From a checkpoint of a small model that answers yes/no questions on an image's attributes.
Model: 13.1M parameters, 32-pixel images, encoder norm layernorm, encoder num experts 8, encoder patch size [4, 4], encoder layers 8, encoder width 192, fusion encoder width 384, fusion encoder activation star_relu, fusion encoder moe soft.
Rows from block 3 of the fusion encoder of a small model that answers yes/no questions on an image's attributes, named by matrix and row number. Rows with one number within an expert belong to one neuron, the router's apart. Each number is 128 + 32 x the weight over its row's rms, rounded and kept within 0 to 255. All counts start at 0. Numbers have three digits each.
After each expert's rows are labels from the 100 texts, of 14976, where the router gives the expert most weight on average: "fires on" is the input token at the peak. Only what is clearly more common there than usual is listed. The data: rendered roads seen from a driver's seat, with toy cars, trees and houses. In brackets: how many of the 100, against the usual share in percent.
# router: slot weights (fusion_encoder.blocks.3.mlp.router.weight, 8x384, trained with AdamW), inputs 256-383
# up: expert up (fusion_encoder.blocks.3.mlp.up, 8x96x384), inputs 256-383
# down: expert down (fusion_encoder.blocks.3.mlp.down, 8x384x96, transposed), outputs 256-383

# expert 5
router.5:160111117097129135165135121141062096138099206084148110178108050096160107136134097155117138061068138160146139126194135145145084154143176139155122111129175220152170073067164130093108139117111077097154128172159127086178114137116119149078156106161148101122159092093139108114177093155099100154105126114091059128106112103076112121157117132126124217095103088079135128107161126154169133136151
up.0:109132159138091061094119123127157153091106178141095078137160101110140128093198124122087097110088068161108120078176082123134091107134119158186151159173130135170149082095176078147087097131092125179075166163103127146169162088073201100103117144112100082180101116163141171130203126122145146146150118142156064168137127162124121085139094106107150108104138161130214125116116097080187160149129
down.0:109167152108124125195123106176069128134123127170129175082111098058158159105069117094126164097157109132107050175068089180120078134091160139122101130085139121063138144110132163082128127139124108137167202073141128111182122073130132129098128106146128122162098114130056089172126092121132116122127111066099163177153119125077102109135077138079160139099122093136112076153099149134072098143063
up.1:110118110105132178192143117109111131149163081099113153162099129120145109183128125154169152142104136137108126156149133175171131088174153150121174102094185178134120084114192132119118196091152141081107118146143125104151162205151118116074092104086109185144135113091098110160103157155096122145164073160095197133169115061138125110157083105114121199137170129124180198141083122138166123167087
down.1:142119123150157185109109140169117180130099152127045091096108086093102156116100128079187113141127145102120107092150151048149169195154134120150046158184110137116121099090099124063145099089136090085137149114124170072136116109117155122159093154160160109133146102112217116105139109161127123122110172127073114148059089179086110158148109164192118084122176091110107102130163111153135120124155
up.2:125145129122117136108103108152119072122094076080107138103142170126118145072078162097195149156096157150155115088186099171148096114142070056178086160106161111128174109098108127139104159127114072097129151121147188062131090105077196103112142121118146169129148113132153117102143146123102119103124080084164136127133096119152148180131076128132098133095103180097178118103212076117115100197123
down.2:097166181159141125109109083163086137105161096118187174126114133154139142104072063156126100125108089113109114194110105194122058136087142117100181145088138125109080111143199175138136123110133115097105147120152098122145151041107145095099120106125125151176123128182073077075101141117156086136069182087168073122133149182072107129166073114081156161125113089092096133150147145127092105123074
up.3:086092112121104065118152088137059136113086198193116133103138105135098128143117107110117120096121171094139141066121132080162080151102118192126163156158124126169146109072159078129100105115131130066071110092103144157174067099128140136127169098162081132109126103111163111067160123105127160133111140104103129169111155116160135122105111109176102141108159149168133139088162077117175152098153
down.3:101170152090127165134101084171130131117074088109134165164086109062137179075114053138086155103113079179129102191072150121103123203092159090147086180125122139128149130162120130125128116167099106146184122108118078071117097104148117143101054156091131123131152193156082138115161228144125130155143111119112101131150107158131181132133147117150139125121068097068117105148085109126096068140118
up.4:105094125132144174117109123083158151119123070057104118152184131112122074153147163124199161125126110067146130159127199148075120131188144075158178080168133158115118156121066074118125096119136116105107143145112164123121114166144070144152136098100123126157124085112072116176207118195106071126151119154164098029157127110076113136161083116144166092101102159077165148103103106081183121147096
down.4:097182117146185122106167070114108139138120121118045179139090154088091182097114121124168092070126098122128116113153099107171126131085078121105114144114126125132096116177105158175124116086098118194211110100121171134100109120149124129138080173142115176137095149160137133115080163110157141195165194099149179110103146144105146129115116063158083083188165120120081102115183119137166104135173
fires on: "truck" (23 vs 9); "double yellow line" (17 vs 4.4); "dashed white line" (17 vs 4.7); "sandy verge" (16 vs 5.6)

# expert 4
router.4:113145133128091187137126145170080120097154219130187139152147107134097146126155131095051157086086113087130144117158131110045101155094133196122091128133080132118121091118208147135132110107060149102091133160125116134149098141108110112071151157134161073145080118115162113095160158132102069080106112141103120143100131097061154135127097146108150115126114087173111074138059144150108180107122
up.0:108117151122099035093163096142145197182140164123114136130138122074151081187118097095128126116114168102148169158109149130132172099105171116177172184143099110140104128095114132108082172117114156126143108131118168068119095103158169144127143142126152123160097158148123094142135152064125140087100126132138113088081097148116145142160139090126199155142084189135114099147100164204121105141055
down.0:100153152057143154118178155150160107139078193102148162104186160127169137182060145125116104049100149129094143168140115077135130130110099140162194145117080167156146139145164160079130150116130137090124162130096139142137084060142092141142066096106069134108124119116061078151131163088093112113166092174126150133133087145073094101178098186141145111129117118195107081137110135105099120141088
up.1:098110116103166159146071094199127117101094116157092140138183077141122146118161108132115107122170116111084129098114079134137094138125140127158143228099205116119195150140083115166075138164171106128118083158119087158169152143141111105136136121108094071117066178140145043120172113159144108151100089120070139137098131142147053142161171138064163154070124124144185152112127085138136161052178
down.1:114131189123129130168171082187160173153126168136115138156123116124139134131123105082068135149107065096103165144138072133175137142118180141130123125117065195153161126169080137110090124084179194161085145119154130110143130141132066129107120109103072096118117162100113104127115144135092093140157094149094078116147079129125077068135157131096081144176117103177116120097162150161104103084155
up.2:182079106177093083142151134132086196095118166165172087147236138123143135179134113150137142156159170079113155134133141100135063138080174076167085115129143149113136160066097116066151145071134114076088107198117090125110149088120095136135134169145173128084131086111150131109150116156174116127096142086080131128076092128131123186116114165110161152096105152087091160105112132140161105163180
down.2:119120130086161128169148074161076144124122160053119156109146083133137122131109115115125077079182084095060124142157141143135086191127142140128161112179104189173086125142215121113113169044166182145108190116077126075107070113102062075145081111097138140073121090134066097113111132117112106119099128073105097122122097143115104115107088175115124164157133080152144066133124135164127128070095
up.3:075155144089136133079196107230111114112110171136133146073103108089097173201119124153154114112184213066111117168091096203140133147143170097094132164071135152134105145152167124143173133160158115042107216171110140130134126125163157134081118169125126202170164147112125093165090153183152114118105093150104171126155151165166148092169110160133102131155038116078123129105112130105128145131090
down.3:120163182130173159157112051182090110153161135055147177162159129155116087168120123132146095092111105170114145171140150110151101125137133115154213123145044196144056090156181194094121154090161151171086167116069199119140094104124115115123152098106114093103163116097070088124127130112111117119111141116098105120118105133128121102139117112114105195113157107137157107130147122082050170082127
up.4:162181124140102104173080125123133170129161153106127129149133109110136144164150127196033154161136173066068106111125119153109075123100180123137111137125154081108117119039055144141119095155188133157073210123079190108093176077138045131113111164200114114134211151119112120087093170132155091087105100069067123103112140132146156115145113186078124118083122100119152142128080097075122157093171
down.4:087157206124155134096157077175135138119106141071127177137122153145136115120141042118090087091139099153112121140130104133119075152063118117135199146095074203173108168118181190085153139089120127134097174094101157116119150156186104129139133114069142123125135167129076120138124118099128154152101087149127105143146061136125080069141110134143142116117173166202164137122196128109101091097150
fires on: "pine" (85 vs 4.8); "lamp" (14 vs 5.2)

# expert 6
router.6:132135102146080134112105119179074144109137134162173119115152139114117142105158145151067104125157123146101115121160104134126063179064132167150104181130097114147153127120174165091100139149111151153162139137154138136158121102149087072088129099129149073088110114147207112138147112154175092146113164168141064193067138152111141124101099155092158157102122097141061131098134177166145143117074
up.0:138105111096113111160148144176105151099055160104121117091035104098102114147066130121119143097086125147162114144108113159159097101145119057091134086098129154124101131212128099165120142110125142079104120157156144166134179130118094129160092145111157155132197182149075168111130106118119150125109178042136058136105115098130181117155135122085117149194115177147131106124185090119103129141099
down.0:138099100119119101138141153112091182133122042110143159081096155165146130109134116124124163121108137120110126093148152087149156152124119136176106105111158141153151160134089106125164125161110126105124125137192137040123161163095118182190151141130137108215139108116179156108123122159187091126118064149153080114151107099126156138135147079105125049145091136117131072112133136115085107110097
up.1:135183180140113110151095104132140120149134064096164139118115148100067125137115121173133092117180122209145133091157138103093161155084204108112135148145119110106131153130141108097164152141112160079171130142131109112145130102150099101097159100071089060143135130185192121130138091085124084165151104123129091126138136145120110120107101110115108053129109144171101089108099078140141142069128
down.1:131151128117107117136164070073112131077140125141131144094132112100105134161112127135132157136096138101129072128123099134102123067084051132141172081150137101091140083061113115145073070095070156098123113058128167144137114138121085159121105152109128170075140084134109178177142131103121172081131113115111102137169143130127136170185119120204118150102143182155118136153146163116109140109097
up.2:136112087074149145160081164187113191103078103110118197117073141068104127133116169166179099135137115135158144105146162115074177088128113104136065097088120178105181139070131138180178119076094091106104148150152127107100129131147168130143144157156082150154164147138098140163051085130140144145133084113134095133123139170137085085094134082121089151133077098138126121165161096129107131149115
down.2:111121153149091153110159085110111154132152107113104145120136111111151166137160098095130121105143109111142075167149088254136143110064116090129180110128173091113130083147152156168124123083126148088124046103100137135124133139102113177168096136117112116193161100157078048088162105095127124143152125152025178105082124151092100120197148178112113135124146114180105150124135070127141123083099
up.3:074091135124116188118081095121080061147121135116180129126115100094144115146146135130119114108163072198134086113116179136132132216126217110195121135111107142141177160129122105137116108111144116080140166123163148197105126195084124103114143169148158112120175140068116163119140106125165137097132114122161101146162084178167179148134161090077156139102172079138108129122135150115108116150060
down.3:162128180105109167132077095122110164097126156171131169140164144158144171145149135110134154101134113147071126148151167157142030044083108098116149113159131170145057143146079117158207144168110138091111140140196168166193091091099112120079141067101107171149160116083102091115136090089138138177087156173142163086116131122139095068095151192126097105135131086119161101166140104209128147106136
up.4:130174157112094164155133078166122113072069114081148111107139076099136173159101117113095151168143147111131103142117184087087096135144144096118149209137147075087158121123171120110181140136118147153081093114150163231108100149070158207157155141047208085154172112191094113121154157158183169120195165122110161176110098120038047104126145129190156125095155124152139137077115141166130107116116
down.4:129158145136183061153114115173088099095113097177043116142182103094148107110126103081139094120110077138141095126095121145166132138070145173072120098109182147171109091137126169131115124071098114110136127102141178130108119172151099087099122118150134104098163132093132143122111142092089138154139154084107128162114118197131114095106112093074172196156152121127080144150157132172157145107130
fires on: "bends right" (78 vs 6); "straight" (22 vs 5.6)

# expert 1
router.1:099118132145142109153141121088155149093180071152115124079115129144161092123119149121144166142118135157135101103061177085173103109137119138134147127161100092120075220138085170169150116128152170073131088144158112133130154166119150165174143136125115156166178122141145159145095153097109137124089135120124148114142169087138085158101138078093097081127113125188155187140093100101095156083156
up.0:113120147151173165116126100141087105102172063072157154149138153148136137092172139128118109108174172116141165124090122094116165142104136186170148121158169070128146112153125085041149163180088103136181152148162107122127187135083116134114093086158202116165188139098134096157137168102109144084100150101110153148120102141146157113127146177157167192133133124132082164070138136099093158158105
down.0:171127127167107126122132057128118095149139148108146082151128159179099113122165078169127162137106093123127198135166150128074130132090174107112161111096082123150128144099108130057069077153138115148076115161150083091119102135152141129080202161169154151092086105134075056102146131197083097099116151116129156085119177151076093099117175151104129120139135090106137188095103145133110169174136
up.1:119192099154104094147130125137130136131139069090085174136161109197043140141134158128129157065112158126114137141191164165107124093103111150101132142143211150129111163075135092167081072136130100131181135151132086152118081122142133117195065102155083153108128121122154140113158078161134136093138144140096206102123111106163080148117104105153069116166147099083154131079148109132152114073178
down.1:097111099118076130169214138117069123097129127074077103125113139146133180132192041147081133118137139171137086182111112195149175218137137142110170222073116141106167147082141196126121090148162119087160097106137155070144106083162070120137153076139084070074102122132175071136103169142138165148116104145162112096155129157145151107083104157157139207152116136167150175174112129138151132130115
up.2:160088128129143097122134158113090150170060121092097122117119188159105152154102148120141107150154155144114134171189117199172115143111118126142115105023105077123166117140119142131114143130145250134095110119101099080129101165091158073167094121146147078153094135102074121122118092114145128069128109158203125144140114116070104128146120189114133172123132143155117135073089202139149089176176
down.2:135113146108138078137148111154185129109165108166079146179126165134037109069137108098129157117129162162156164141130130082100166132110172187068093129201145133122148133136113137145147075071129127123168127112108106140097084137162199115140156093089103116064099180118181142098173154123062158103150168122150177139158151150141176127161196116113075134135175091108128161079117145106156166054127
up.3:125143109182116082115147086072135161122167118193060165132076134122110149119153160168114123074160123161175133092190120107127083157110102117169171125107115154204113175081069183154109068160181143199148113099131101120104125106144171085147099188157088136093076138140100083149128108101138095102123173174149078177126118127093077144139159156156078095064156158094093129102119083148107103103154
down.3:187117141164120133117109107129075096122186145121091164153174113200072093097134069133124176119102085169132120119119124115124140119076108143118137156086145069162095150065199170125161118120169165129092160117108139127119115143180073118092144126100121082112128135151067113155104125088148079115088138158205169108124137110142072151138125123163106154146133173152130166189064133064146133152075
up.4:100107102129103083150109090094152114160085123085071150173125118156132102125132114166154145133108164138046139178190119133119152123122125152100134114090144161127089108057143177119112121146100140084127158059107134159183149110164152130152145168111154138128085157135192246089133124148154179156136153139140177115135138172057106059110135111091174119152104164161139193098133126162129134154160
down.4:171162116156109104109118136140158104118137167095160134206129165130079136131218145092179183132177123165171142137128152106124126124140185148086115166133105148155082133095141125071091085108120116102094150121161103065119096135177109101096176145175096157127103206165095107088129152105150160094131138153143123123142148134101073097121190108195116139147165092116129157167124158084122154103101
fires on: "car" (87 vs 8.8)

# expert 3
router.3:160133124146126128147094123197067139169113137047153155116174132134118096107205085157119137142123089141128115114091120186142102153125108109128134114163157110161118075169163133130124125169100133047176130146135095161144082152117121123089118161135171124121190148088072122168132113145103089134098163119104076129094155157104167139135112098133169158117098090153070104159075131110120177142034
up.0:124182154081180112067164151125145099112145061096145164138162128149126081097079121102160135116125154125110082151151083143151109130140141128143156141079137051102154125135106181171089164114065202178080177109101121174123113155140110094118140105091127074132172119089125135142155146111156190108121140108188090111123113123106126138099118160110182185211137069154145154151163099125130098101113
down.0:153128119099147111131112110194176131136184129127128163104129121151117149098122138153139108136131152135068163161103107160086136083081122175125127121117060216083063127139196206121072147165123172151117166091131161178151085094131130141131165096102103140093113109096047123149051138136142113144102128138139078125109135100114091108161066100187174179140136119117153151175139175170156108096137
up.1:090101197167121130064112083177085151103182109080092152170134096161124138093127170135138131107151114176123149104176143145145102109080114171119137169024115154111116103190085172080145095141085157071175141131123113170079122112048121166088151080168101085081127131165152163151109139119092164135170135150131169162161078122104173113149116142152175132157157079165123076124187098172152146138110
down.1:198093104123081155172108082152127120195146104124106101099107148152118149082081177134102136137183154174145101132112134084080124136067126086114147086165117157062076113164236204146124180150131179165095130103153161151150127105155170145105115124109117119136085077102058123088076149135144084135148191102101120104119184074100131111176117115111108125166136170099134159185067162147164096139153
up.2:172145159113138143142115107112138082058148105104099111060075072128138132134213113165126102081113196118120179086102126141157135052100143136160156129159107127180116155161210124144170183168087118118134122152170133114108137118062120110091173132160086134129122111119181121133137120162159087146203123166121097133139153133102087112147132127119136160115079121117162131132131100131076053134174
down.2:152127132120163158170154066160117116121151217079136135167156158188089121127151139140117141131095094129125146161118121123087083148100148135094116131169096143125058126132159164108108120105134148125107172123073104149140089141145120191140202103129140112123095122172062112137097152117107106112151110168111075100067193089101133102148151172160120117142136137106181161163125154156112108085117
up.3:134168171116109135103115114083121126147114119163091150146172106154145143134153131132121052165109144114079103102100162133121082143125109145139217242105128142081188117121177148081165104120113171171153151197114125113111097162132125100155158107150168102137097111094176094127111160136101128149084140145161122147108112208189131150106156101151122122162118096115124109121129115093085164117078
down.3:182120162127142114093114024181155125190152171076119153137115179143115145066115112110147112140090099128127144188098132145072171140114098102103188138106121194089079129162193188108081130141125182180063139100167094150110087164186173185129206122093115131100106105154049074122079123082129120190144136169164098121109153098130155104138120099086135133163139120074135157135139201122117136126122
up.4:177108109121117162158114085084121191154137114186099123142089137138102126091130122161121099113131129169098127019133138116133106144158132147184117107123107144153145153141114156178189121139117108148115111161165104155144147083158097093131099114162069126121089051154149089081126168138088091085143123110126124144151088151086120133130138132137139116124203191112082143133114122163089084087107
down.4:121143161083126114178094106151148135136170109076114126162102158132111159078075154138120087135079110148148106138105104114115150093095092155142155151116137213102055118083180136147116122149087149117096146103188150121120152152150161173108213124158113171126068152144105064138130141132139137172115163123115135131147241131046147080113086125094159147133126130096138152121139141142091082140076
fires on: "pine" (71 vs 4.8); "lamp" (14 vs 5.2)

# expert 7
router.7:151119141084109127074081112180120093107163134099142100163155050141118119139123103149130068086189115117107126083148126154087125131160131122139080149142157138150187048163163120122151136169117116164139180076120079139152088137116099070095148125140119057134130163122078126074136095150099131137128141175160111121153093161117071095091108159141142182170095039130085118113124170148096135081107
up.0:119062094112148130109098155078105097122155150096106176094055176103152151147116067140159116129134109171095137141120101146094123136102095129131130203113200172124117159107139114089125221156138113172160133158141067120098110147120148193132091129091204118121092167083174176110080167083103143131104109093115102125105161136141157113109119090080142106133115163162127092101084029199124179184055
down.0:121110204105153149105086168165106098155082125133177142162108104136068123045128086084067120120149148192089131100147075099132132115090187108192111069158054149122071064148146143126128085143151152104134160143027142146086114097096113152140110116085074119082182157119000139159090126095100100127129124083123108131123080136088103128168144133169121131144169124062107132119097158130170135162082
up.1:107112142119080121108094162116186120142184123133096147094180159164040173074139159135139121092157158130113179090161073154123177165149149128165091125058080126116102091103145110149180106166132090126113120128088162159064124074122126055130119139178083112124139124104156133099093137102134147123074134101126168124169104128122145100136153133166098105094209121125069106114125121105145122149161
down.1:152089148144117130147176134136125077114117080072137119102133124154156142119156113116147139100139140147148069162114137161092140094126151083124108165136187150110166165138139116185083118092127113074132142121171147097133102168135144142109167118117151125137085155135141111133137119148152137126125131114173208097142110110141116135067097148183103147175146140193167093141116123207124176149084
up.2:152141135168132148134122087138089101169114088088147116125177127127187120085190127106132122141110142124129167140085180096146081020112099147138150049183158158139131164115107125129086126111111140110148116091112144143104055143135112133130174113115103124079103154156064111055165119155117127132133129182158162129120128124114083140141107119102158124131133081121156150146116103120185097149132
down.2:175079169152119173162166153114129123159191141101105143105131166160112138141185097154161098147141114191100163141132154195148177207143110096088121208106091133131167113127105129126165126122153168133171149119104094057122119119115150125152086157111123124130100118124113177146162179154106177158169112176126118161174124102118118136120152175163135105111120098177131140114072161108158061101223
up.3:179188150126102173088142141125118146134184162117121098135134053136116065152105116132131110191145093181107118164114136125144116123152095149129148107188116115186135145173191085163113119119104108152106167168154098155146098108186113178029122120082163064146139141198117116156065129111177146143202134110145159213129194139088134153130111136165145156162109124149108207134141166109102100152104
down.3:128079211166150176145102113194131116167094168157093115105083090162115132124148126099095120159124102133148135129199133159131113140122151157157085102067122121120091083169129083107132165106114124124121089073113129095101101164097143097148100129142103134090162086096101139159164064107139124148162191171100132156154095182099112142123155179135114109091156156113142118149127072109212113146153
up.4:111114139104141093145125131136135083164120090156123156049083096107102135107143169084175141108125134082140138117090149105124143079119102161145072121167106129177140168099087131155131093179131115137114105177136127145145054136065152159136042087105146196135122150106044177088168115110155169070128151110171215115128145115122091147074212141126123084115123058145152082098133088113147077083255
down.4:165182156166142141161124163136177135124208160120146108204142119148156157129105126143110072115068111124081109183156135149109122124133143148119072210173119118062152165114119145076189144098143163155164209113095074139181146050180130059114077164078093152113127139151170109156129114130114049125180163166126097135127115133192171094119074094156141134144127134112099169084098148167086169157075
fires on: "bends right" (63 vs 6); "bends left" (37 vs 6.1)

# expert 0
router.0:123116056111153138090084180158105181111129173107166120131175104134155098135133176134130124101130137170126106074132111156147146142149121188154179147155061131098136118154093122102111160141112153125148145174143112081096116144116139163072126090098132136123150062131101144117100139155090139137072136119114100119131098121084094056133118138133130114122039110173140097139133105137163116121136
up.0:131084156193126144098094127172125136152156156149155089145116162125169162138152125163152117086151152159090149148169076117165165109105131113170135087145095100120148063161093186113164112118156158071130166146095073123178139090091138156100152192203180097157105150112176068154065185180053110166131067094146137115131117103153091106083137198141140071142105097136088106159146105148045143128140
down.0:126087167065125121126133091149141056146120156128148157134134150130166076138152181111112122201116155083155183173103171106121126128165103108104138111067126148163080138114164174156087152102144155082193101092145101137174194057115156166065104121099103173185123174102080138116126116094145165126106146150134137140192146136096122146163185112157104145130152071130127050111107144154143012101111
up.1:109119152152125123117099155149074128086066104103126139173137120142143066138206174159144133145140161071125128087160132115144152120183117109125138161131111182133082172170149150069135163153103131157164148072101116080094071137098094158121119132100093098147100136141136162169101162079069116112089053067148132115135119107107135056134148126111086090203112126126083149116110153036089110178135
down.1:096136123109112135110104093075112083144120236159106119158096143127117157174122145119140086168048095112166100117115131115165080109066174165104122079108145096117115136162146143117157117104117138129133138161113125195109115134139148153142137115130112163130105123173097152161137124086125099159145157107100094125157175139108134142137167124114057140167103142145122171149118127104112191171088
up.2:127113109152157174123126113127109073127164077145094085097133107107043145151141096104110135132195140164105100127126089131135154206180150104141089101142170069137166159169100132125143057081122125098087101067086087154135076118140063142108096144169102148110136157136136122141113109128107085123146164134163104128205116117111127165136171120174109163154157123134099161111147170098072200105075
down.2:131067127169102134093131127135165093189084046097152121153162183215096089132117139042137182141103113101170075086132117139059152166129206046119087110089123120115115128138122144119153146085115118122100115180113064144097084095122098152129120121158130141126135159102100097117164131181075163109118111117164131088154143184122116052165232155197098115128198121168137146096074120164145158111152
up.3:133137124152115176102158115111077158182149151129159135158148156116114136105126090104131180208083148142107128113157135075100086132176116138153087125144085096130091187043070130133172113130125126154110134149096153176110159140104135085096094124151106123115116175092117143126182162119163130143104122130172138140114197118145108141114126096205111091127132166107116118113148198132111107089128
down.3:157166128122125143114150098169132061102130171181121153194044141114119141076102184110179106191108098042162139108158069125180149139120059206140134100149204109099133159093176092161104089133130096133108153120128137168149133142134163080064170103139125176166138112149120153154076137063146132100160158138109136132115137118136127095107126075072120200133155170151144154188158146091139128193135
up.4:139113124116125160129155100127192083118167165081120093154135150137178118113170142163152082105104184054195138175111132111159107169165082148151153130102157112133132161141111139112082065134102162148114130129113175149120121103143061105103196139128101175129156108140094145135138106116151080176111182147135168069182140106126138139159140156110134149121127089140163131187154177164107171124183
down.4:132191100145160109142127100114143072135188162174138088112085144091077110093116146102094118192102117101143160133128132112139143100136111085116104099137156112138111156161135117079133157144117115112088107148102084177171159096129145117101147132132190111103135080176042141136147097103166112147095103112157165099133156116094120121095135105149167144161131106102113131126124147134059166160179
fires on: "bends left" (98 vs 6.1)

# expert 2
router.2:133117150124135110130164140050166167172071123132089120097082155107100109155092138133174109176121132107133114110092119126160165091109089070085102098092128141143116139124081072166143095114155114125106120126140149139083170123112177217176068158096131157173176108164054169154088133098151155130165131085146124120156141135126179178139138141144140102137128222103140108086157117102162109124192
up.0:132112118106108156140057102174138119111129157134175103113138148172147135163116158132013147063139138116091124142106149144134106095129125092144176115156092097123129092193159106138068112177109175145088163120137120124161137114176083096083145127035114053153126118113100134151124125159169138136100111145117084136140108069078076131135163118101168156138121105142140126126110142179147135110047
down.0:161122153106049143142113129127166115123134105111073117152122190121157147173104130151137181130131143204090131180108095152135090208141196092153114077128103161161153126118157135084135114077084124065100116085093177105088101122066063156133110151150162140163129144156100152182106173154095064158160100162152167140140118102171173099170167108168142178147129139088107170169129160168112110120136
up.1:126091123108099116127124101166122136146132130148144077156150128090142151147147150140094102068116159172136191133183132170134160139126172179159095142065165080168132092069125133134081130140144131122159193152150139088093127147097098160082169119144112134107113083154133079172191153169074173114164080159151136107155112157109138173127088101104130096119123099146099148142115142127151108134140
down.1:142120092098098160155137087111147101204134116100105118081123173164109135124085044138122190114129152160120147164127119126126124201168152099190162127046077115162117153152110140119087091084159148086073139151095134113131120143134086144094128130147114157084104146121109128106126150142107086143123099155170101099167084139120146120136123165176136181164151146095092149137232148121103130110129
up.2:144116114118137132118079142225101142154129181123116140116192159132124176126111186119125116115151116154070140111173146161114134160150200140179146156071112154120123138192147205102122150140150163152115126129102100088102094145092105079108145143151130060128132115134128068152151149142121087152110111145090126097141077113080114108105119126111188126129067033154104122139068185163125115132125
down.2:146130121104082146138165119129148104159093101138127110105119134147158091142137062087109188106147145125108158159136148123128087185166159082178122163081129092163114146227152146114131102105115181083108097094108130072145098074146139136174125142107105109108143072156064126089137123191118099190173077100140090118240089142105129082121136163177133164120134150158114185109121117150144120115102
up.3:111113091130079168119138106245078113117139161169156145102117125092182134097141124091120106110152117182111131084122154071105125146066178219159141141147143129166133134147129167089063171120153165133160098087114084074170079158109091092127157095158146098105165131100137076129096137118129073181104152183115130152143110139105117115101078112125143106110080027168123078126124152167128123095063
down.3:140155158166111093182149096101175121120167137129086131172119170176132101130138074124103160130130132134169117156101088137125167157102163158159173098139105111138139193086167187137169090075134159088064105168113109068137139145158094161184144118063123186106109160109112128068150154128084121095119133128150157140131171156086131116129149168156121172107131157151136219121151123164113107160138
up.4:160185131114134101131046124169130151087125128105078139157145167127125072163130157109064160128133158150097112177144128152113111152172165138120147126131126116124183107167168149127126126154111124149117150083094096069114129158108123104069126155138104098114121104138125114143148154137157091182128095118119095137140078123048118160126091132121168157142121085124111083135115116139139118085111
down.4:125147176151087169168096113088132124168147111087128146140102176141097098150121126163137159144102114138170153133114147158152113134139096089142136107128085080143127147160146100126126082068083117106126154139124096114093147082130103192167128111135090098114147151137121136126126151154098107095084159136070104088141077161106092144132122129202140153131187149087116149149120082116057165152117
fires on: "barrel" (12 vs 5.1); "house" (11 vs 5.3); "lamp" (11 vs 5.2); "pine" (11 vs 4.8)